A small audio-text matching model, trained from scratch: encoder activation relu.
Rows from block 3 of the audio encoder of a small audio-text matching model, named by matrix and row number. Each number is 500 + 25 x the weight over its row's rms, rounded and kept within 0 to 999. All counts start at 0. Numbers have three digits each.
After each channel's rows are labels from the 100 clips, of 14976, where the channel reaches its highest value: "top examples" is what is common among them. Only what is clearly more common there than usual is listed. The data: single notes of 20 synthesised instruments. In brackets: how many of the 100.
# conv: pointwise conv (encoder.blocks.3.conv.weight, 320x320x1), inputs 0-319

conv.32:522528540490523529501498446518496536518532496472502449518447494493511497506554497487443570499505506485456488518509446460509493502488483480496470528541508539512485518481509521481488474525486490471470497515525508472466513497494510488510498481488479503488502477516509531554521510556493510476520524502452545516453492541499509471461505490476503497497514541482548483443494502494462515523473499499486494512508512473485451530474510478520504548489459476505514490480497498539474473513456486479534473497482532525520512526502485529478511526542462528527509510525488513496504477501493497492451516466510496476512513463492493522491501513490493476495531514512521492524521492509523433466489498503522479509474522465500562501509532530517492486511479495514530495508479512508492480472534482450473511482595497474481477483509497477473514486561498520535484529476473536533512549498494479464511487456513468472480506495503479551508525535509507442502581498496496493476505524501488480490501
top examples: C# (100); short note (83); octave 5 (75); note: C#5 (75)

conv.56:510506527492524462535500507513465479476477473487508522496499479489510497473520542483471504500511475495545520514485501502522528498555487507489456517528503481451485479483469481485529527467480539483494452497505472478453555489456470464503481519455487479518493479545516484492487509529533487483488493485478532492546505475521485497492559505492517483509514486520466486483451501542451546527491552508492505503514501459497450546483523527515491504469502525517499482499448475521480493539476467518495463491516536511516525488527473475477521518486499506489476494506470516475472503492482504485487560531500563560483495522496518506471456491511538469534469501497508482532509554480459513557498496507494499568511507541469467494473517514517486493509498526520480499478525489467510513461463524502473517539460482495483497490502529524496523482501507481517511510481530508499477488474518452505472459463492483516510508497500469487517509486550487519485496479533462524503478475590550487478477
top examples: short note (83); D (82); octave 6 (41); note: D6 (41)

conv.275:519481470492498510465495483474520475471528467493502472529477493528476510502527496481548514509470513489484534524480495520478491489501555511520497510554474478519501452517512509481483435498513513479492511480436459484483543493519483526455491563498488507481549472498475527473472527482530490517508506536491509520493534498513495508484478481512459460522533499511494492510529513505482512497504582459490536494528488494531487505499517497489498492511519525541507514476499486515465547499513508484496543481487528533529523503495505525489487452486516520486508465481523515477509498503487496516476500517527512502477500492546465478527465579514476486522459471465500510491493498521485488485501498515571518469556496497458443543490501481492516542494499470515469475481510498511475510499522490526503509499486467467484490527530485504511558491514592525493498497478466524510472475450489502526517586488456493515484522522456521498490504500480471511484535511481499484539493493545518493484540
top examples: D# (76); short note (69); note: D#6 (35); note: D#5 (26)

conv.2:510476480483510504496502553514499491529523497485518446500540508514554465529507515500516479503513501498523498511497470506492480473511491481474452514515441509502462550521518537520521496513499515480506476499469519478509483491513516477499564480506473462476505503504560498477502490474500486470503529507472516497505521527532510513563533482524511458521476504506489455523451512492538505527493525480488482499521499525558522491498536457515468542498520481536487472501497467512483496541491466479512506515459493567517472499480508515550467481506500536504507517513467498516483518471492476506474520492452512509491491524472496527467487492507525490482460514510525498497465513558498524500474482534540509480433473502512493460469498498472475459472524481528510510487456465475517478542469503518484522481515485505454504517475527511512484449497525509521514502473494502499510520514463524491519496492476519502468519442451467465577505519540504502544483456538478488483519459552481451514516
top examples: D# (51); F (36); note: D#6 (35)

conv.86:500512530482492478497496507525467496486515527391505520477483493480480531471487526523448516457498542485518470531487504521477506480490522478502504510498506519478489524525501477486510534494543521500453543491483523525541466511547481478495497502487512530472489561504525524521502484466506559491506570474532522534499488486501473466502446509543498507543463498476515501478473497496494527502469527479508489525511507557515520517534522518495510454491516500506484517477522434486499486532539475488484515478508530500518476513484446513474469569530475518452512477493499524491506493509471513463515555518458514503488471459508501486500475506515501507509485487480484504526446493492466507466499525516464464517511477514521462529532491496490521512490473555499524465500485498470496467469518488513536519477486486511527470486541479481498495489484498490477520539507517484497519449516512518500460508531505480526523473453479503518532505471498511506504536555493502498463455543461471506505507
top examples: octave 4 (96); C# (60); note: C#4 (57); note: C4 (39)

conv.289:484489510508491495498505526512499486536478520505471485488547481557504499507532516541492441501457494552503486518504531501512467530479476523490504481477520492508522554489455537494518491542519476496485490499530476501510507502535497476531471479529467480473489529500487500491494497507531485475482478484526517497456483502514488522474482474544530514555491522511575502505457520505482511463577532483509503544460479577473461533535509501524518503503500502512484510522510503492489465507481498488496505466496528471536492500501486464446508494444503505480488498517479511482485516510533456514479470560480501494453506544524502476459464525499530491500542482503471482516476510484482488526480481509492525513539540490507494568489513513447527528476513495516516481480480458502479498496484518511513511471514540506519470464494470481496506539485520475445496538490506544492517480505484448529509498478499520501464428539459479505516490487469504516506475520464449481496487453502505501490514
top examples: short note (88); G# (68); note: G#3 (35); note: G#2 (33)

conv.317:520483531490553490511486528488487468479522516503470494496464509530481475515512565529488510531529448486458475461499505465453471516525471462459500541478447477486491526489528511518528530459512484532480516496470485465449474503489465486510490540504476517472465532470507489511507480497520531499539496463549556466483506589525495485494488481486526545504498552512513525490549493514491517498496489531523485502489476471511518499494503500485500512510541534522513505510500518476492495510519504486513523472503514494465476483500522499498479511516485457489487552544527507504532450449522490512489501459492539528468489529502498492482450482490490519508502541481492470535507503509523534497473513509528457500489490487513464492540500519465503484493458509508497508523476502525548486557468505479490496487539503523509519459524469505503514495482534532521451484541491527489479531481489527470460494468459514523500471512494424501522494498530523493482499528456464489535535510491469510525492
top examples: F (94); octave 6 (76); note: F6 (73); marimba-like (27)

conv.98:505511506529482518493516480526451507540519526503570501494499511538490504555503494491514518459464492494526464490499513482506478487503553522497501521494556495509539494493484470482476471530475488511481510526475536504464529514474493535509500530478488485475503534484503474564483510528466490496554481487475488548515509518537481521469483490487486532471476529525522533488535506497473497506486480541453497526542519456529479571503469519496510503510507489526539529498492505499483467516489470517536495505477486541481481530485462553486501470542507493518542524463490491490500478507459483516475522483488491481507478519517469569505503444482499511450436531478465533473495497496498460483450471483522512447538474498524501460490543519526455474486492463496529508468508487469498483533501513480506506527500479464490489525523483593467509535473526494503491487484517501500490492507475514511520509469501506522543488525509491497475484508471507463516535527494456506486498492479498470493501
top examples: C# (96); octave 6 (52); note: C#6 (48); note: C#5 (48)

conv.40:521481493520507506474509480480487481501480488498483506489506464489514454513470506502496483496472476529530541504543456524530483509496459544546488526512458459492465483564544499495470484491513503495440562501496517508499488506471532506469502458437503476456519447490540510471538519448510505494487486513500488494499510471478479500520505516468483453507511511497463516465528503483500484505478495515489500451516486497496504473440518522491502463508501540486504555512486472514539508498494479524502507500526481506524510508479525480508501497505473473533446514509465450507503528497518527474508522467480511518496522492494485531482456492477532518497525515534474493485510505543443497526522468548494502496501495446493560491472513515470502462472510482539466536509512527490478514516496542551484511482456482496541532471484505497489543559494523481576511529482508489534499496552508512504508508475421493518468529497527485501495492508498505491538496463534519532483499526516513486518479
top examples: F (90); short note (87); octave 3 (52); note: F3 (52)

conv.118:556489507473510505495464519523522466494569495479512548481440523527486516536472489491540501465525505466518474521469458466486505442525500532506493546487502485534474525487508502471493472510495462489470505490533506533492465531518514480513456484506478548459470490485495486497472480504538503460486485470529526541517494512572552533537514472518546516480511511510521454511492497482489508528462488535467565487541493521474504480481499484549476476486470511496507531462516448503527474503475518459487467529541496485474513514533523512520507507559486488519510457498486511528511509482504480499467487528493464521491488512489505489482482505559493499464477493498470480509478505512474518465486536516510500523527446491557532497486535493484511491479487488490491532488528486515523479487470487462498488492526488469531500560509513529498493519501529542486492493505510504535500504485499543552505493488485502499520459552520510501502509490515497483451460447511517479486491501463481481518496
top examples: C# (100); short note (79); note: C#4 (62); note: C#3 (26)

conv.42:553481496486487502508484533526493483497563523490526478509483491490483529495482525541500527507495476464485503495508480478541540543471474520538552472541491486468505523514505502478539484523477554510552446497493486428501552469486490490519522523523479470520488481541492484520499517486499485488476476509500474481492517509513486468483450528486490513487512480526487490473522511497522503467521496505493477483521457493482484564513500532492427503525487517444534503526482483486523479486528476450481537448477503487515509517467441505480528518506501473512513476531528489484486485518522521530505491505515533511511506481523484507467471513477513528498499487528480493472512510490491552461486520460531553522503498502502508464523462499499475508533519495490501489510531477514453519519492475457461547559484526528520502546449517533523455500493506490513480535508458484519458484473493514481507506434533502476498527467555495501510510512515498519473530491487478491471470518493548508495485
top examples: short note (83); octave 2 (49); F# (37); pitch class: G (34)

conv.309:494507508516517460506463518556504495501529481484510506483505471488490463517507518535459470447548480488495481467522519506538533526510534526496446488481496452477505476451492493477467485528496517489460505502497489448478482467477516485518493524568527498550491501529512507506478483516491507502497488486506499506515470461501556516462483487508536446516489482465508511557560498471515480495513505473484495469508509451448525493488519460515501520500534478476483507493501530511495487508533532485509531520484512458514524476512493483503520490487502508491510497497529570498458480488428483493493482520475522508530516508520514483450518515494500515504516453499518503498491552474519516492511517514494503568457499494482443514516498518504472518471478502518523507521517512455521487483542577490444503491509531510449507480486521477492522526448495484459507527488511516496543515546457503480508496487488517497498546490471495493488522514478476452472502512505481456515499537497478539544496
top examples: D# (99); short note (90); note: D#3 (50); note: D#4 (31)

conv.175:501484484480527495507466507499520557465516482480463521461508497502478517483495489535484532545497537529460522515507476512489521512459515542515485495503506493465551530481536477542510480494524516476513513483530502535501489483497476493508476504498525506533463496520591515471518502459480486523519446472490532562475527573492519506518537476505498485522483500462535495522481512526490493486512519499508467479508498479445539497484465512524488486530476519454510542521537516453443498529471539516488538455555481487560498512478489447463533489523543512482549484487478516509479529505496485486520502503488502508493548484485532505446467445517511491500501535510500523504522501476518488535485497481511490470494499509480479505512511467469535486504534490450501515510501517468513522542509512524519539487539506531508511495483486511495523522483495523475476529479524564563506506484492511528462465463532512493483480494517523502488472519471515499507482516484494476467481517509499483476517
top examples: F (98); octave 4 (78); note: F4 (78); short note (75)

conv.227:462521473477475524518477504476526522507500491509449529517531492505479471545535505513520548513461504522502466489487522474491479483471533529476467500488488492539515499493517523502443467516499543567524520511452473507516484529504525458506521506505538508478510484478471481493498505541519483517493490484493446507514522524460486511504468460480497550462530484494471491527514529485565488494518485493486490523525485478502507460471483489485518508477521479505519505486500513512507537516513575497509503533524517514511474495481470502466529474493535512468469499481490509465490521474457500526488531522505487488469509487505496455520444487517458479494562474551533528487473487505479512467517477519514521550509565478430470487453500484554497496520512527460486485524504518505509491508533523507504500515471503493522531481529529533477514506489474506518540456487517523486496504522485502460526465509518505469453491486499493511493433508509507484524490523516518443530481539510525509548466
top examples: short note (83); D# (38); pitch class: E (37); note: D#3 (25)

conv.72:511499539471464524481526484470506528528489506547522513483495484478520505517507470537464473517444468503463507585491502499518520485529514507469495472482499534510538514478480477490522505489482482499486507468474487564503478487510500489498548497487484493472543471502502528514517465513507520570468518509454507508482564535467506529487535483473495506507505510553523498520489499492492441493463487467474491455524546498532470475525487472495538525522484484522497496476480530494501514472492502530520479481510524509492521495478507542509501482498499451497490467485485505481527485503492475524461506520485550543527500544500537525500451553501487502547475462508518505509494496517477554494524520495493488466522501508491504480518495499490487554483536546495462533507515537463524500502554516517475515497490539479463561502546459505487517453517495467521482505499510520515477507505470471450528503562507483488479490498480432471466495493511496484480500493466501522498498477516466488489517
top examples: D# (48); D (44); note: D5 (43)

conv.58:473522513458502554523573531457504446487569502490506535528477474543532570542510457515500524490500533490473490507467525497494502519444437497478516473524540540470497563492491471492488501514521476508507476496515458521494479490499519507478474527530489465485529482545472475483458546498532482499493520482516501512499504478486515516487484487548494556486486492494504470546484532547494508478481499501518507516512476464493521521509480508470480490482520508503485506501482509470506472446529501482482469463528506479517506513514461545481511485487475500496503490492484469526512517471477497531483562505517499461491483480490493468496474530476504507535496525484466478475479517472478510505482515479525507473502537473548481483485509506504508493487553499525475471500488496537515526508518447463473506487510527481515507496491501538514501540476523499499484477483487471492495516490498503521537495487495479486465476485561443503536526530551498490515536475490544505483522561457519504482472
top examples: octave 4 (92); A# (47); pitch class: F# (47); note: F#4 (46)

conv.211:500555525497496488481511507508545502522529504486548535543493514538512505531551482510530501530473483493478514489503529438505496500513558519517484524551480502493535461504510479482492501503526481504518510495492479537533498495494487506505465489481506477485465486508520474507479489507518494493507506527512530458493463476533468476487519472495454536505495439510531522462480484467516571548502514452459476484520502537488531491497499493514518544495502549481468523496498485478570497480476487508484538534530456489511462507524533467488434525502512477466517483516484480484498492502536508454471504465473493485521526464477497495502470509539445476512491510552502478465497499498506475469464520476505505512495540482507480507503455498465515498471510500482515509494508476513512449511495513458453498513487530525486503511496525493490453484462509544454488535479506480501496516496528490553511432480512514520471508520523532529505541515512546480548499459506461475527526478504502480500500
top examples: C# (80); octave 3 (62); note: C#3 (49); note: C#2 (29)

conv.142:500512496496523485503516550497478509536463522475477535492526485482498500515517469494468494487497475487495472456531475478519507513471523561546511496491510547478501485484481457495466464488560479463518485522454494542520508546485503464538545540491527501451488490480488531424487540452515480471538503511474489544480505470494478478471496488504519492503464535521560495538506548481511537497547493527483461492527513532481497483495517474537482472497491502508452536562526501493531497510474491527490512524530497489489533502514525458525504475489491463501505497464549510464510514483515472496485509481498490499514502510475512506491503554525471464541530479462515494512504497500512499509516522487514526472500442475525481481524516502535521490481497522509456480491497468443512514531462482475518515530508521530533504519508507457505497488496475512473502487525546504504486518456495528512513489519480520513512453535561453502518505455502516473505475460468453518506506519487475517495477
top examples: short note (84); C# (64); octave 3 (46); note: C#3 (27)

conv.280:528535509452502495488467471459523487523526537540497463441526531505523430435436493487479493528515535529514490526520499533523507480448526513457518479486516482489490493482474494467531538496500485534491491467512488513529508534506508514524543566511509507456522508491515508501527519503526500529501466459520493499531533496506499505469483488483516532488476451506516446481477483538459487492491486481502535490510499519533482495468488524516530503511536503516470513490509491506495465531503506518446489502462484508489498476492525565524533450504502486509542499483535522499478516498515509512478502510514518459496524476497481493536437526490508544496550507478455481442509489460499482481513525527498457466520538484510482469511547490531524507558522518477528517465494533500526529510457478475510509511486499549510555493480527467480482500466517531508507489499517500480536500484496494467514534502447513550514504462508478527481498469518488504495469515519523485499491503494520483509505
top examples: octave 4 (92); short note (77); A (52); note: A4 (48)